Weights of a small contrastive image-text model: 64-pixel images, text encoder norm layernorm.
Rows from expert 4 of block 5 of the text encoder, named by matrix and row number. Rows with one number belong to one neuron. Each number is 500 + 25 x the weight over the matrix's rms, rounded and kept within 0 to 999. All counts start at 0. Numbers have three digits each.
# gate: expert gate (text_encoder.blocks.5.mlp.gate, 8x192x192), inputs 39-77
# up: expert up (text_encoder.blocks.5.mlp.up, 8x192x192), inputs 39-77
# down: expert down (text_encoder.blocks.5.mlp.down, 8x192x192, transposed), outputs 39-77
gate.11:493509482495541528469505516483504507471521555476522492537515530469514500508491446523500492484551510460528496497488444
gate.12:503531526502472529498499508471536482548480513548444539493502470514526485507528514468482475496530493492529525512505552
gate.13:458523479499469448476520475526455438490540586536482446520494472524467448511537537546504549532403555472511538513511540
gate.14:477545543513507502509471492484507545468524504514487483504474518485512493466482524463519496477520491506500512491467471
gate.15:520520486496497544519530526464486488514532471504477486508492482484525534470491503517533520527496543468510518532493496
gate.16:460496470487512494519506506498473492520498498473487489524510468515514493528477519460507506488505479478501538504507475
gate.17:540488470500510464486419524459503493555540531502502502520503477511508464479485467543498479506556467487559538539526485
gate.18:523477462508485495497463473532512499465493481549471527494501510491486513527490534486485478467489513518522482524472562
gate.19:522530546498497496530491508514489509518485466500514499521499461497479531510514467525483500514485504523526468472499462
gate.20:510492513489516502471524505502515515508480462507531467545541495477471513478485462532507492526492476499489491497473497
gate.21:481530511529521504522514491489525493527505547513530499535511483469488523503474511459507493532512455468465515515471536
gate.22:491513470497478489503456471506479452547514493500519481540489525503485519501482455494481469463492577478494530500516520
gate.23:494519495512489529485502510470558475511523493507483524509503496507493502490465502434506493484513493517493527503478497
gate.24:536469491516480474508512468537514520483514490491469502495503497498468476477495514441494514480517479460487517492472505
gate.25:436516424498488465504499485489500552504505516533497417503506528565539506514508548540499507481548589566514553477436561
gate.26:503512466542520491474497500526510501525504523509466514464491492541524451470470463471504496468532489507478543465526526
gate.27:531456510549496517515484510495487480464520531474467526543520492531519488477461559483483504521451506470522490490530510
gate.28:522466483463515504486505506485478476534490474527537505456467475505518504495507442519519490532532518526586522456511447
gate.29:476473490486492490508469492512497517514494525530469488491507506538530507478528552481521476493515489516522514514500505
gate.30:511479508526476479492491531471513509522493512494485494534489509503551518499514495504527481501494533469483471524470508
gate.31:494457496526492533451525541495479446436533497487487512474518497512475496514470472484510482536465521513494497481504438
gate.32:496487518516518520502531524489496535536520499491544461506518520460509538548528502451473556503511539429549508483476529
gate.33:534483495491542512469517476524487500467449534521485529469477464514515485540542448478528558472504495504523449531496494
gate.34:507468529504488534519514471491462482533550505535450462459548450521549494511475504508547477548530493494536494490543511
gate.35:513503457567486499489527520506537500519496491506504470537537455489533520545489467513438502483504527533482537500484515
gate.36:473510501551485466527475511494550491505477498480533518496539501453474494523451491477492499489520505515445542502504549
gate.37:501490515517529481535476516498514483457486577475510470487510531488507492494469498478507490521471477429529547519488510
gate.38:493502477466497460478505479474566476503497524484481556528498477541478483476504486488506519479504497483519546512481485
gate.39:501514445529489476516504491515523491474480514495513492515498470461475479519514490484521538480520508516515528484527477
gate.40:502501491497500548519469464517489526495499456521523522483479519538477498499516547481455507491493530438446509471464498
gate.41:482507488469494496521483483482527486513517435472494453526500444494482510548516517481512486500528449492520504508513519
gate.42:492531508490491499504513481499512521473500498508507508506448494503514533529516503513488491509485494485485468502502501
gate.43:461553521461487555558489492437501522506562476468494511478468542500530432487532540524501502496521544548524531459526542
gate.44:499541544505485467524509459481475513474475541527491480468518486496548483468535541518516499490477501488454509507502512
gate.45:504502513493459466494561490496515463447518494498484520495556477503534471509451518486521461452492516483519516497500512
gate.46:515548561514488485502485556458504551499493490497523489478543508517494466501489520464483497492487464558514505486501532
gate.47:489492538451508496489518487479506466444535532534494476493532525534487487479522518452484453521515460522512523505523531
gate.48:478543469524476466435521540496500516487483485433490495459497493475539481546479447492490507518491482530553479493472484
gate.49:495515435477457545521521474532483561492494464494489490516494487525573490452503532489509451487474491529464497508494443
gate.50:456539513507494548556468488508485505494532485509504492503511503484496481522471524482525503468463478493491475543499489
gate.51:487532479549497503476483503445519496484501530491500503497494514493521535494530500525508475507504510472523542484478496
gate.52:548495505497474460527458506494547451525527531482502501522458519517506487499497538497482462557513503466479483552480519
gate.53:517496508529488501534462521498562479481534478470473527469496473529477525490521499500496515493522474507491534473508470
gate.54:490466490522501509519529501514502495499535521528463503489556508490539491523516494503495507528521508488485510495525481
gate.55:431529477506516491495501535453492553497545527529493509474533515470469484504497529456482537491540454493505555507425535
gate.56:471504530495503496497487502496543481521478502508508510516506507500518481499508481492510520460500508505524532530506514
gate.57:508514514505525479546490484494484491509526520501506494489467517493502473510462483499506491475541511485481514482497501
gate.58:514501474502507516517509471527494499479499477501532497526503487523463465478461531523511531511502454488516497489542497
gate.59:523476475496450499491501477478542523503508502475486501468512479505493481462504523475511469507518510496456510513468531
gate.60:472475452494513512543514502462490517504489526522486486508508538483501481539480496543476497548490548490517490509492511
gate.61:525455543484460514499552447525507495504491475517538486477519511504486539518452514499512535457498520486500519490521501
gate.62:486516471526495504484508540524563454431478458476460540487488475474493519571505495460528495500515465507574546489510483
gate.63:499502434510520536488502494504507498526512514520476512485501471498464499495487477517491537502518512494499528487498487
gate.64:479486535501483431506507484483498483530510558502470512508572521505504437498490524496519518522537504521473481505470513
gate.65:493512494453521505509481510515479506489470462501517478506530506531486536481459514500523507503456494488545484492522499
gate.66:461502459500522527514521494498451503453482516513468491483520481499483498487493468458476494493540475488507495497538522
gate.67:488447499484519489488531525484546478519505504506515473551513508456497534497488503550478508530493483512519464499513537
gate.68:480513534483496488531440487486527512530533512470486478502513482448477519492504512509507516497491451495491489518465507
gate.69:531471499523517524506556501501536494520507493528473484503485477509542546514506508469471491507510466482552520507505529
gate.70:514526536501503512541488507462499500499542514494477474485498452512493505467508496479468516503497484471487480513521478
gate.71:479475469560515554444509512489505503530525458514538519527504480487493499521459471531512498508527533523488467466504504
gate.72:526533536510548556538530467515530488508487517516526448457496485494545516511473516486530499522504476507527538510495535
gate.73:479522489529480510514444492512523499512472492474493476494501493506501485534483455524461539534480447484493429486524503
gate.74:501493524446484518507450509482469468519474527499466516479487489534502502471538491489519501503449511554505505552503558
gate.75:483496492516507511552503526506490500535536483516491465523534484478523448530549519518540525519497488505495525470515494
gate.76:477528485476518481490535524514489469473543529451502502454538454489449493565527512535531529511509472484546529546536526
gate.77:494502479493446519496470591482473507489538481452477485500507467503501505504495478468479483536492471455529513448495511
gate.78:510514508525507492544519481497489495482497491478511518506539509479507476481504470514485485518508486503474524476510536
gate.79:531556474528509503534527495489477522530543518494464474490494505481500486451538507499529500513481472506540513500534506
gate.80:565471493572492462504477538485506520472504531527487494534436531496472450513495531462510496506509503436462500525470476
gate.81:516444494490518503532469534477532463518461456502510476525510516559535559481469482499497478531459491534550469524533510
gate.82:482516508477510492533525460510450521505517478506484476498542496469489460479452526481483473472483522520513527459464537
gate.83:481528465502475558472512505518473503502475497533507496513475495529492488515538519567503497537468485470548502510519461
gate.84:502506550514508498508480501496480484514506469484516497522496505447498500500491476495516492490479494520462523496458498
gate.85:537474477531486458475511474558502505513485544498513491462571522504527499477473487495499475527476486479493474485533503
gate.86:478482545507498521533514477543524502496510468478499507560494455489483500503504497498528504475476514456517518554498514
gate.87:519512472481526481526482465493494538454493539491478474522492511462508521509503510485510509507503519503503480519501514
gate.88:517496472522505522531489490494487530504460539508509501492460522469483465506550474497491465495512495488497537502521513
gate.89:472507483493497458545497427542460506542496472484507472497557524539553483492504539479495522481475535529437498506515534
gate.90:520486490509503523496475474499507500500519486462492496461522505493492519491500501518492480512498493549485502508461511
gate.91:459512506455442521583450487453491500482532562527559550445483535487467447511517504509526509490436468532431505509473498
gate.92:535499506480503518474520500523503517516451506503538508499457492501507500469497490491492488493467507498516497495548502
gate.93:517464453515536489511493578507493496548547497482468530481497542471461496513492503497455527461480502550509498517549557
gate.94:525489483497499511479438500515475483515461498482528500516492494463479499482517538512532501517505504474503515546532449
gate.95:529545502394498519545494473506528529492502510540525497494472476539537490472558544484546497475486538478510497473493526
gate.96:493551472484500468532536482499500502478504482543475487495501551474502481524509498497516492496502507495512527482510499
gate.97:501513483540511491445516467551516513491523530502490467504471509530467481494531438489512490493508523520527528468452481
gate.98:536484522501527474509493476508475501504511523528476508479451521536483512444494520480514510451457529534485502512508476
gate.99:493493489537517451486490477484478505476460480514530486517520514514510481478495522550511481486548505573510511514477473
gate.100:541507510454507503538489478478507496474511564473506485486540461509462510523545552503480488475506523494543533531469467
gate.101:469492498534493548514485472478507537517524523510486481484519467483512508506518500523505495489518523504484498528498493
gate.102:495460489527488495512513441536451503519503499496490513492495492472534483516501429481463513503503491498500484496553499
gate.103:521469482490508473518513499481488473464512468470503495473544496474499539487464496522491514471511499495497467514474524
gate.104:523546495479519475521510504497486479523539494483523502497490473494452455468506475526506511506497540497502514519524502
gate.105:498504476520505495482474535484499485552532599516518438461468482518557506518537509526482488484493454460541514507535478
gate.106:485445498511477517522526491464515541414465515506500524459423543499524516489511490495490471504524495481506537462546508
gate.107:520457528482491513491491517494434550452516525523562541499463546554504512492457489475491535449489531446528516456522472
gate.108:499496517491499504520501510482510479486546461505502479525539526502517468504477548489530494479519467485535487504500479
up.11:490504515503502516481521476476513502511515525481527522485511516476500502504483488500530513541495500513498529515487519
up.12:519489477523540462460485532458501519443482491491567459512466536461498498521495462528501548510465519511495476489535477
up.13:506473549512493544529453490489545513492464421479504522475486535493493502476502478446497456491567437506454489478500444
up.14:489473475513487519542497536491489481508524524518495492482495515573481530524547495481533550508474522423480538507534480
up.15:490468491475485469488471499537464532490514517474519501507481527520512486502569499510512494502486495546476513480521469
up.16:495481479463473510499491513534483486494499501483497499524495479498515521488524532509490488501507468464460546527547450
up.17:437511512527496537491571471534462504452449473548478479492468484496499514541503559485516536507426578502509456461503481
up.18:505521495500484511446530520466534488507540508494497491494514468529511481477517480530530514524537497428531501532499448
up.19:498496508507439502539438503482525474498502509539487526516499497505507466458498446505458428505509511542532491497492469
up.20:510584511434507482554518490456485496465511520534510480462514463534465480446540515549499476509517516550508568463495490
up.21:467483504431459479498473486478526508504464492541542520522429543497520497480510468441554506503475500515469483516449459
up.22:512520515537494469490468493502503494485519507482486510492523472520504519496474453486517492485470488449503529490487511
up.23:509474444454515492541505482516457482490469506492494488522497517506471476539551507516509538530506496486524469496494492
up.24:471507532456512509501508532485480468487499504504518513494523552496525519497512514536494505544475506518518532473478461
up.25:522525508487515507537473492506473470491496494513506482482496478506504519485553495491503510506465479508473510469514509
up.26:490526485541500522430512522502505494478501512507461502491501502504508447463480499462543495514557513525505520453501507
up.27:480570506458536522455527455488494465525484465514471451485522501472514524533522445493507478480531501494517476501462507
up.28:431533454435479474451560509516488524543472494507482477502593433471539519481494477551486509535529511546560487456438532
up.29:526514550517489470467515470518465493493490525494528492501486512473484486530490516503472506540452495482487497501568498
up.30:529521512527492501501518515501499470495496493497492486500500473494487501520482513541486497526496478492493516507540505
up.31:509471507517490526466516523495487452475528495505500506491512509489474465535472471498514500526468525543496487489488476
up.32:512511523500512501503523474496480543527495487518528466520504515495509512513527506491504519551503536487541500506511533
up.33:519488500519531481507536429464509476491492519534519545486524500458464490501508538546486493477508537462531551488519477
up.34:491529489464508452514498500527548521474464484485528511535461543506500516498503506496463540458496479494504479489483501
up.35:478468497449473504497462496480489494482490503494502541508453546464469495505533532493546527508508517500522505493491510
up.36:476527490519456541496537487507495535484468515476464553488463487487541516478538481486498512465579502524488517477512518
up.37:522498507515498502506527475475513510494488461482533503508519503482516516524493515510521514506498474521494485478487481
up.38:495496530533522562500514492506453521463518492517516493486506562450507525510502500477524450485527520540473478493529475
up.39:539473451511498484493495531514470480472467524519508507501480507486474499508507459508526506526469544498498515499516472
up.40:481464528513468468470532523475465500510504516502491502528530485498501491496484465525535488500539464500524484521541475
up.41:532526429534490530480513496493488543536533455484489504469492472536494454491482456477439489546484477524523470496505433
up.42:468505487515505492467471510495486506522522522530506528513513482528471483482500511521459538515511507549519520488461478
up.43:540454495506516462453508507557492486537450488511501482516506444507484545537497447479498474528488434450509473514486462
up.44:501491541539500483488482502464488479494517479479517534568503461510456472544453507554488514508499454501505458526521472
up.45:514505495499501535483461507480476515519484506482506491552432515477469525496525469490484545514505485496443496483451507
up.46:513466434512519506479482444516513453455492524512482494517466502532522516506512509524508513506517529439460486526536487
up.47:495505471550504474428538491529529461505516472476523514521482492457498496527502490509477521501470494469459453491455480
up.48:529529529504502521550491480483538492481528503501525485524522515493522543496524509518503508484494518472477547482514523
up.49:473474495510509478560492491506503509511515532480525514512508509453517469528474526423535512505500521524517458540503491
up.50:509494546504471510613514464469476453484568530515536498479490530530476447504565561491507464534478492459473497501495492
up.51:474490479511506505494477484505528511506494512496506503521471491510489531495491448491489492473509477459468529505478493
up.52:531489483484473443521489492488504470520475570482474521492460496542501477447534530481502484530508520502488472544490503
up.53:511476506514468504512486519496541503497503501497437536492510500543476525500476472492491527514501487502504507495518465
up.54:511538458503504494506522499494525488505496487529490476510541517450532509543520478531508516510513523505489512494505529
up.55:470542499520529485487516496461503495493541557533520486499508529465522517510497510482473493499524476530534506529435512
up.56:524507487529469515507488505491470523502504497505488520484479517504518493482486511480499496477489499500467504476495505
up.57:500463444490522498480475502535483553513502517521477514542473487492500501471504497518501533474568483501496501488521473
up.58:502489503495530502524515513480481453517525519497498509501502532453504509530527487489509452498510504483480502485507547
up.59:518494482521493517474526477485534524507485467483493519473525476508486508486502546517495486507526520551468517533488497
up.60:482491470484482491521479528485506490508489524506491512491511527512526463520486495541484490529518537533514502490471517
up.61:508510510477510465511507524504470501515485513535497477470514520491500498508462483500497480494497491525486505513544477
up.62:534483527490468491552510487478464534585481492540548503511505530548488491448503499481492489495507473481450501539500517
up.63:477467495475518517499515505518496466499488538515500491484509511539471508499495484444486504538482502538520509502483480
up.64:542454478518475518483490509520519509492489474467511494518494497490517554553477489545520504521544473460469520499511470
up.65:513516497450528496471488534504534522489478481506507458504522494509527543497469469485517511510486487516509498504494490
up.66:541510488498461461495529498475514459520484479481511479502482508491524478515514528522474501520507500517474498508442507
up.67:468489464492485480492488520465495490475468533520479509502482501531529509497496477495513507491491534511516517510518492
up.68:549474481516483520491457549513514530522484522498451571477452495539489565514487512382432448522526514486487452506466449
up.69:490467545483509464489500495512500489514540505479499484460500520462533466508500504496543520506525481528496481503475468
up.70:468490493498574510455509508527470483492504454506480535524502452484507477508488485468456506532501488501520501529518545
up.71:517494482493482507476511485534483455507457496494506540510505521546514550476515509456481479450475490491482493547540482
up.72:478492479495507503470519527492536489490525476489487474496499505494523481501489500509533501512506498524531499469485505
up.73:507505456498509506491521539485475490519526500506485490495486538515495529507517529450551510487505522527476533506536459
up.74:476487497479514498518485524493463485522497504493442513491497498537487522489524478471500513495489499535533518532506538
up.75:486498499508521505491534528505480525507511501518509496493487498513530450496483500521509499495477536467499527500527460
up.76:503533511480502476483524524516456489501514511456510496454534470534516477548500498526498516487489501467538513522537546
up.77:503505491505535515476539451556497535490481445523496498521459492518467479492484463478483499462481512541484462531528458
up.78:521476509483509516525511481502513488525541463532486490515506511487483503472516517500464485499461476534521493483513507
up.79:525553503511517502555500513503478553523532486512463458543502521483503480468572484512522491506504472491518525480503461
up.80:458521537454505531551518466530507458525480461489530494497571495475508524510505510533495501498484498532502473485492530
up.81:515505460504520493512461521506509457513481476492488485483523519543545524488479456500479485542463477482540473513503526
up.82:527497523521518507483494526498516468503503503505491456470496517494452567518541459510484491480491467512499482547504475
up.83:532420520514524433536467519502552482493487496452512480464514493464505496475508493460497518467527494524445497475469524
up.84:489500495529508531484474511453519538503508489481497496499533494473495505499491477473521535496485504529532510525485470
up.85:516508467524466466441527467482505501514478572487508523446572510454492475516435487457534491502501490474445498477544486
up.86:505545521488489483500500464518532542508502465464496464508483411535506502456530485484517461511528498518528474545488478
up.87:472509497557438498479454496456523482515494527480526525491519474512459518487506495523515502512479513499498516515502516
up.88:504500539508543501455527529496495483487556431463492563495506479515491525521467477484486529523470522526495464493501462
up.89:572457529507490537448514548489542470461500495508484546493473469452464527519499446561487474536518481465559481487505511
up.90:472506488470479530463510474526500501491526517507484456505493501514494523493477491484464473542476527529482547484508495
up.91:526502542520518495511514497525519491514501511474479465506475454462516526490500522484490520521507508511526495548521491
up.92:488482488520520496485503498486514492473543488508462502506507534472461511516488530508502506475509508515525498492457488
up.93:481490513527466503460489498497523471505508516445482489525508494518498521492462522505530509493520501530518498512524438
up.94:505474513498500517495462497509465511488483507473515523497507492512512505496512534462515489501492501503466521511531469
up.95:537513500448503454509499489537503534486525509488503522490479475522558501513529538504511493483546497464509485514542506
up.96:537552517496501512492503469471492497485531495522505517521541510476472495481525470528509460509520497543509502510508492
up.97:539473533509479505536489489489504512480474501508493531507484462492524538461501586461512499494497441473522473554541487
up.98:532468506477521468503516482485466508468522536499489511449477523549464500468519512478510512457487531544522530527514485
up.99:494504510454518503530482493505466484535544563495470505523497488471500504500517495429483515516488551402481466483487493
up.100:494502484488470495466535487512484490492521447499495504484503522480550477489483520518519495530541484488489503547514543
up.101:481543515484479503497484498471488535497479486507486520524540494535456509494460508451520490485511506522506487509516548
up.102:550474530548428517463494485535485510507481479539501511469506501478501497497518445498472491494505515503481480537519511
up.103:518501548485499491499508473487489457419520523519494490500520530483510519473468510497511479486514527492469533516471505
up.104:517518483493494521513515512474525500525525482496538509487491484472456497510488497522501506501513523485483501495497510
up.105:498506514514546547437566507573501490488493399516523549528544482476420488509476490507482500505524526540479429513464531
up.106:507463492515489518476532471493509520420501514496491515496432536538504536483538488503470479497512483521470494504533494
up.107:516531474522509489507526523515553439535502482483459482512506451452464496492500479519513471496557451559473491536475507
up.108:490476504524483492521501519518515491466476531475528520460510505489487492496512487515492540514478488513466534519501483
down.11:467495490471491512501534507490519534466494533501539487524457497489504517492510458521542496529493520524531542481539462
down.12:523498487485513447532474526507547494527490513493476529530492473529475503521480504500491450445524501513490525548485475
down.13:504495545436562462492534493541523491462506486497471418539509480487467458537515470500519499511451602485521541528483527
down.14:462477484515490492512512496482497516534501499502532526480491513536495484502543451492496536483506531433525520505464495
down.15:513491461497512527489496530501511480512511506498467491508482480504505528499472522494477490503479533465538520553535523
down.16:493456490478544528505488449489531444504489505467474493564449451508533560496527518488488525492473526492520493511518470
down.17:553468475487518470490439513448498469498460517482567501522545495498461500510504477504475471513566403519517504516507538
down.18:470504483537487502507492478504474503498488498495505502506476534479514531495482501530490496495489536510490495484491528
down.19:513487488519446498530469515484507487462505522494517545519517512500505514488448467509499469523511487517524477476513504
down.20:461524508454491476535512498440467533505486455529484516493497503482459520465489520512459484512534509570515561467447480
down.21:475512478469428512521483516488546500496456513480516527531507465466503518477505501477498493496488461522473489531438493
down.22:493472499507498512478505497506519515477515512534490520479475488490490512514539517489495513527543451479520470493501491
down.23:530484507467494486476491518521487531485480476514520497506552501470482520513493484466502519523507483500521530478451494
down.24:542501486533490464480541480513505512481519464462493477487440508483494501483476512472529495495500505460466492519465513
down.25:459509461512526466503485471494495534494484520546543443496502500527540533494525522507511508487527535534518530493460501
down.26:480459505464491513523509478517482489487492496513498501447529495517508518537517493503476481513455502490503423545508484
down.27:531467537519488476523503511450517494449495476492493499528508478513528460485504557483508532511477532482474498468532521
down.28:514502511539484571487471513497524455459514504480500480494463516499453500508520529475499491522488472513449515537554481
down.29:498523515501501487481516518493503495482483489452514532496491507479497477523470482507513506517487490491490473506493537
down.30:489483486497476520509500499475488521498493483490520496477520515502489504491524500443510514478549507490506502522508517
down.31:504504478514505494495483496511534537533533499504508488486512495478497500507494502477488531492554489516495552487487514
down.32:571441525518489455484455473475454474460453539523499518502516487570495442481504473507516450474501449539482480503528509
down.33:523471538471484533556481554511477513527519462495492478498509504521574495491527485498544536518493490522481452504482504
down.34:564444541501504498501505570492542490501520543550475458520526483513538507523500479489448492521504481485490522565529548
down.35:506493492506488525512503521528526501505493467496531494516517479491501541521526468509483472498545473506485509450467502
down.36:454547527522457504515487477507499548525509465501543487495470504467491540537492484497503502490491511530446534525550544
down.37:503514509509526474505487527479522487480528534476520505498471521480513501487488500511520501535499497456504491513497539
down.38:516496503499532478499483475501540456488488541479505520502471511536498514521507520499487554489498505480532524500489515
down.39:511463534508471499530499501488495482512501506500496504492504486531542527473510503527504522498517524458510483507476520
down.40:492527537493517505524486499463495509472514490491520493500513537499489476516493537513459505486485550485488516494494515
down.41:467507461495482480488504491471447505528508441494488466441472520514477483502475481507445501517497456508532481485481460
down.42:518476484512523459520502504505509480452490511529513535475520519529465529497498492510440485484525462513517539483509471
down.43:504522547476485531541450467479524474504500488508523514463459491462525502513517572493496543480486481527503552522488501
down.44:578499515526512522482482484499524527527470450546535516505509517494455506518522542485503506548545472510539522498504515
down.45:507502487539478493492533480514541486464505487506497517467501472499549496517487507464503453527489532514461532502483477
down.46:513520472492447529477539519493475528531522479482528514473537489479482520469475511475529556498466516495512544514477518
down.47:461457497520518505437517481534509485509476486506481511550548504461480494499488485492463500530478533481452469494487491
down.48:485533502509485455473500536501497496558531458448510480441493506438527497547483518481536520483473465529531494502499509
down.49:527485503488530465439515489499553493441504534503467542472498489484546446538477527563532477460474481496513503513531505
down.50:518501565504508528518483482492469485470495486491509511476470484512485487477571532470500490528496506454472529488503495
down.51:527495517469469520514496522498505491493487486463500509508507497491519474465500565530484492503495500477500504522539513
down.52:442504459501520505496502495457428514483467512519494523510527529519483459547488483478508524459506477523556524475478430
down.53:485489482512498527463520501487482462493470527531506511517525506535532469535481505488453491500496560489502543484525474
down.54:486500489524493486473448509442480540473467529511489521510447521478483472495515539500487448471495511533526480481534516
down.55:570475510453469567546528490501470458524509506608515532500497481529557518522562499506472494504531530531582492485495464
down.56:513485496538480501541493515494500488466457473515489528531489471524450470516520515503516498480499485518473498488489518
down.57:487471472512530506493512494498519531503482514525508495550496499530500502461483493500515488503549518512498500471508501
down.58:503443484479505488523513523530496499518491472506478466532522531514448497473501501524490504473489467515519478501517499
down.59:500539521554522477530509492501480457526531551489531496535477513509530490509468470478492521505513487508514481489515530
down.60:541498516502469495484488525544484516494497487468516500513473493479511527473502506517489505508512445527490496468511511
down.61:467504486497482485511460542524506482502506529468530503509480476498514522478493484477470497521516524490474522534498539
down.62:499508479501535453467498549503553504474496462506480528469510550477462472530543526436498517537550535497521470511492483
down.63:536548503491491500523471498507495491484524509451486485521511477508520509486512509465514495488511490474501485521505508
down.64:469542472485515530488507482493472500527536505497519488511477500511471481506524519489483472452500511526478452515486508
down.65:484547482485481518496506521496459519506496512479466495492459496475512525515521524501524496501528496511498525508489490
down.66:528489495509495487506480455470525484491490476487499462515499514521490498495501506491499532507500476483511538518495499
down.67:484525478525525468525506484512512505473493478484511501527499509530482505518508471472505506484518504524478494519519481
down.68:528502507531505496468515541497477489517475551475499527470489504543479548505518489455471508530560519533484485526493501
down.69:511504510473507508483527501529514494559516510503461467481501505482516533519489523487480499499513465479520496516481487
down.70:499483483492519527475518492560542455502517486528487513529505468491503488510516498505515497504497508532477531520489508
down.71:510505518488498518517453530489497545491500516488476507498495479487532491552468478537463489520465486471508480499515462
down.72:494491476525500525497501501490512472499506493502478481461516498516543501506452514480517475519479468501498517458515481
down.73:529464553528479517490468517477503499500460509508503494512533520510476499504480491500484503534486467477486504514529520
down.74:496513492505452519507533483506532497501490497477494484488469511467506509502485501491502456493559495507489488479508476
down.75:497526480483514448467502470482511495452498508524522505514448501537507498509480486478504487509492515471544498489481482
down.76:537496484564505513488458486455492472515488502526452502518501525526539455448519498511488452498485513473475431481492479
down.77:498530499496519518495431509490502482485517488529518529527506517464517518544554489505522524513514472528519546490481506
down.78:496489497508505520520478526521489523524525455510449488490480498487488517499500520551476479461505476530523497504533480
down.79:490478510512487477480505518552492491468450452457497492488466487499489488551487506507512487507503485505457481532471474
down.80:534480524552459453499476522458489515514521493539484517536502511479480498525480556470468455510483514471465506484466454
down.81:468521482501458508458538493480502550463502537533491534501495509486468452538546513533506496468518507492472513517487442
down.82:501506475475513482548515446547483496520483488511493497505518478473513498458497506511488454483489521500511498491495523
down.83:480516511485491556494499508507473586522506474505503508495440493451495484468499496537521515522529529524499543478479480
down.84:479512479535489485510476501523497503463504501473499513505516500493502517550487492500492500487499488497504510499541503
down.85:454498518493529453486462502476500465451508463506483504489488492531467505498556511517477519459505503532556486555473480
down.86:499496512510492466473501512508553508475503459511499465484486467509511512476520491511506480490504476552521476526458495
down.87:501511516498507492527481523488483508503512476485513526530541491498484493485485500500516534525478513522500534479473526
down.88:521518506480500466469521536523509502557502530493470505503551495487521507521480514529532482496448487512508529526514480
down.89:445530483501502481520482513521509525524517477460483532509499485529500496520541504470480499497484509505473473494491524
down.90:518463496475454503516494459531478505502520458476474498464480501483509476471481519460517491553511526545528516485538486
down.91:473523521487515508579455467497489475484531522493532529479468538516455506532467481523493499481505497517472520516451486
down.92:500507525507463494447523532498524512529471526508528482474525517465523472497500509483523464485520477486474509526473503
down.93:464501478530587492493516536486505500502459489494530531480548500490527554538482522492472498445534531526510475528553481
down.94:549507488512455491506470455487474572470491461504490474509511508478477462479511493479520494499451518483499486498478503
down.95:543465483546501460481521501500512452462471495552465488528504504485502476466528534485514477528514502519465502514482478
down.96:477504486524469489481494498489476488465491552514516474475504485483468514484493476499501457494551485484526465477492476
down.97:485498522491509507441481497497494501501495454487498488464505498489518510533492438518522510484486522521534501497459494
down.98:494534501529461519495492492482488507489526472488476490489535427514508524477463468574499434492512436546511544488468485
down.99:473506486521541493491472468461526543494488443511529487467457514512520508461462533542502493475580453535493500519458463
down.100:533532485458490471465547529531517471502519526471471450478489456493512523468506523518476495505530463497508521543467490
down.101:511461479546495495522526492496520496452489486516491502460513458502487502498502515503479474515489498511509497516526499
down.102:499520517514468486502482560476530459492498497538521542467501473494517503466470469513538470508488439505448507483509499
down.103:499486525502438518486504472515493457513482498503537481476486514509536509504480512498533476479474518503455523504505505
down.104:514498528501503521466493506490490496536502487521498473552503495525557494499484495488497489493484503482515472467522494
down.105:535455540481532505513466509461571522518487494472509523530513476500533510513429491468473522497503475483495519517469505
down.106:490457513474499488489469525542468496566551462505526464494544459507470440439455445529517524535459527516483484491486532
down.107:510464537505480487545490512475499538454497492499530513493509545527509494457509479561472521500505500496541518506511507
down.108:497505517517535465527484472478512520495480463503551503545502548481496471519438509478491496464502484468503486489492519